Rows from block 9 of the image encoder of a small contrastive image-text model, named by matrix and row number. Rows with one number belong to one channel. Each number is 128 + 32 x the weight over its row's rms, rounded and kept within 0 to 255. All counts start at 0. Numbers have three digits each. After the name is the row's rms in percent of the matrix's.
After each channel's rows are labels from the 100 images, of 14976, where the channel reaches its highest value: "top examples" is what is common among them; "peak on" is the class under the peak. Only what is clearly more common there than usual is listed. The data: drawn branching plants. In brackets: how many of the 100, against the usual share in percent.
# convs1: 3x3 conv (encoder.blocks.9.convs.1.weight, 192x192x3x3, each kernel summed), inputs 0-63
# convs2: expand pointwise conv (encoder.blocks.9.convs.2.weight, 768x192x1x1, transposed), outputs 0-63

convs1.22 103:176136177142128134143095090101096137158124154130106108072107100184138132126094176126155125197173121175197119162201117089113066133164091190138126116091165159091171103119155140101126102145141106
convs2.22 105:072124116104177114109132114114134131090109161032083159082110178099087153181096152138132150136089122123095108111110114141102115039150130174115204097127132132155121100167100108149163115094089165
top examples: leaning left (98 vs 17.2); bare (36 vs 16.3)
peak on: wood (67 vs 5.8)

convs1.43 106:101086164084163129086114102096095167143107101107176148159143096209136076062090189147169132142108129112188116111175170101103099120128088126148172148159175137126144111109066126114133117165200113
convs2.43 100:134174169173126146120139068080149092113111124169124116122196098108111196181171107177151192131104136105206187152073122167122140141097127152139156127127184160107172089117149070119130102104159149
top examples: three-way forks (93 vs 57.2); drooping (66 vs 16.7)
peak on: foliage (73 vs 8.2)

convs1.15 100:106108158197130128099066133163221100179153142089129163112143159149185108171116127166125157118177100192141155143130123083130146151167138091110131098114105153156082114157098155176096114158116123
convs2.15 106:138108077097151157164124155131104135127135147105132141112086130094136124121196129142077115136120142148118126199100088120121119175165186099182097091121157135131193100086134150081103149129121111
top examples: spreading (93 vs 16.2)
peak on: foliage (26 vs 8.2)

convs1.56 115:126094093068108098129132167096178130178146120143144103162175128130144137146141186046078112051139154090120159066156163159091154138114102114153148144133144113078173181144102129148140149127116134
convs2.56 102:227114094142142084131157096059122146163107104041091129125108144096100113159137140078100121144112082147095143100114130092138132100173112129178091157106103091159104112177146141114142079087093141
top examples: narrow (99 vs 16.7); two-way forks (90 vs 42.8)
peak on: wood (48 vs 5.8)

convs1.146 090:106118105078104121098138047131193125154143123076109098122166155103095174151131142099092191103155087095126143151150149122096106157136108096131108135187102120167105162074129120151149144127149142
convs2.146 093:143131122074163158183105111108168143119125113174130145168076177106127090134132131102128118124160151092137215137166125146116194125116121157101145156168095145155152148159132182118093138150142188
top examples: spreading (92 vs 16.2)
peak on: wood (29 vs 5.8)

convs1.31 102:130187154160120111147129121161167139100111095203115108027167154087172150085173155171114083181156163074063166107154141138192082152118114127143150153156111101132086166134155138142150128137174122
convs2.31 116:185093127063150111135118112132153109137143112125153125097106113120149113098165034126038118096100218176186097099114134112139177153131123136178058151146111114114145117133127151152135119105149139
top examples: spreading (99 vs 16.2); two-way forks (83 vs 42.8)
peak on: wood (33 vs 5.8)

convs1.42 095:129178179104127085090140124181102135107092135134067106136143120104084135103125125080175124095099171091093111118136144111135151109147086096168119112144133137173111089037092156098150160182079097
convs2.42 091:113107110118143129168152065143162091076102092148082157053142156110162125157082135147141110114152106143155132101107094166085152090112118112162081130149090089114112118132092111113133123125080188
top examples: leaning left (66 vs 17.2)
peak on: wood (62 vs 5.8)

convs1.143 112:125225114076117123162156172141102104087137109111086114147159102111089110094114073101122109106145132150160184084155128087148146117101125098079145151103110164144099145086124055198094162122153137
convs2.143 095:091134212076145092098100104139079120069110156090126120143127114129118050205053111177062131153161071075125210150120120175141082129143141130160109114137096173196113109159118112146135160107128106
top examples: red berries (37 vs 16.8)
peak on: foliage (26 vs 8.2)

convs1.13 107:094069089129144125171087059189096174136170154137155094144147097159168112097130117073127148153128089102081098141084106165091141109191167103222130132165111114134149147126187089132042085149141171
convs2.13 092:101076146161104122070097123134138096132148131102127089186147151119163083135092155091145101149104134142112078061136120060086162141121084118133167122124120119101077187090115119097072110125129163
top examples: three-way forks (97 vs 57.2); wide (67 vs 16.6)
peak on: wood (71 vs 5.8)

convs1.154 089:170084074178145131139078118094116152178130157097087050124125174150184137125171148135082140110129183066132122088170127113132133171114172116131119135084176121141144123114175119117131086167086060
convs2.154 102:162149083144132149144124157078090092093110153137155104114127098148143091123143094124135058116136171220130087138116099153134142159158152177124094092197111163112111131136102126073135089090183113
top examples: spreading (97 vs 16.2); two-way forks (90 vs 42.8)
peak on: foliage (37 vs 8.2)

convs1.92 100:196186117081123140086138107114129128084157102138108144134136110143135157237125120160113045103142148163121102094099108058147128109125155122070098197136118152131114103090099129131141097117147119
convs2.92 100:120129085154068080167114105097108125129151169126190095181167142209199116129106184148135112097123101152138151137118139134136090101121123141111129152130129140109160105163108132165128135134077076
top examples: spreading (57 vs 16.2)
peak on: wood (31 vs 5.8)

convs1.93 094:129096147158138155062125092133119122165132166180202150047114190096152123102102149143106150149065150106126168159127125178112136141111140158158197111114090177146144160164127188115123092147131105
convs2.93 100:116144120125181112160165117147081115109167107095145178158143133145201100119163153161129144129077138177146099168114093121127127170171131079095198103057129166081139128144076103106110143065204136
top examples: spreading (74 vs 16.2)
peak on: wood (39 vs 5.8); foliage (35 vs 8.2)

convs1.59 113:223121094163066141150125116099118101111115123150086115095077143166132116137174135116117138146060135069090135183130102168116064108152170183149208065145110099149128171102112144108134130166148114
convs2.59 102:162086075055076116106181109164134086123151080095090144099099164137096207122104086173109148160138118155123070126119093093162157121045081107105150126088097117172139140157105128098127187099131127
top examples: spreading (96 vs 16.2); bare (37 vs 16.3)
peak on: foliage (37 vs 8.2); wood (27 vs 5.8)

convs1.19 100:069111126071160156126152084135127108140157092119163083148153129178162072075168140145138150148118100082100138100211099179095109151177123149105151118075163150179093153101131140158171113155129078
convs2.19 104:090117181093144109086125216137183097118137111143100125109105070156117189137127153149134115122112145130087157135153107153200099139095139096186110112101112093160162109155170179130086114108145172
top examples: three-way forks (87 vs 57.2); drooping (63 vs 16.7); autumn leaves (36 vs 16.6)
peak on: foliage (37 vs 8.2); wood (36 vs 5.8)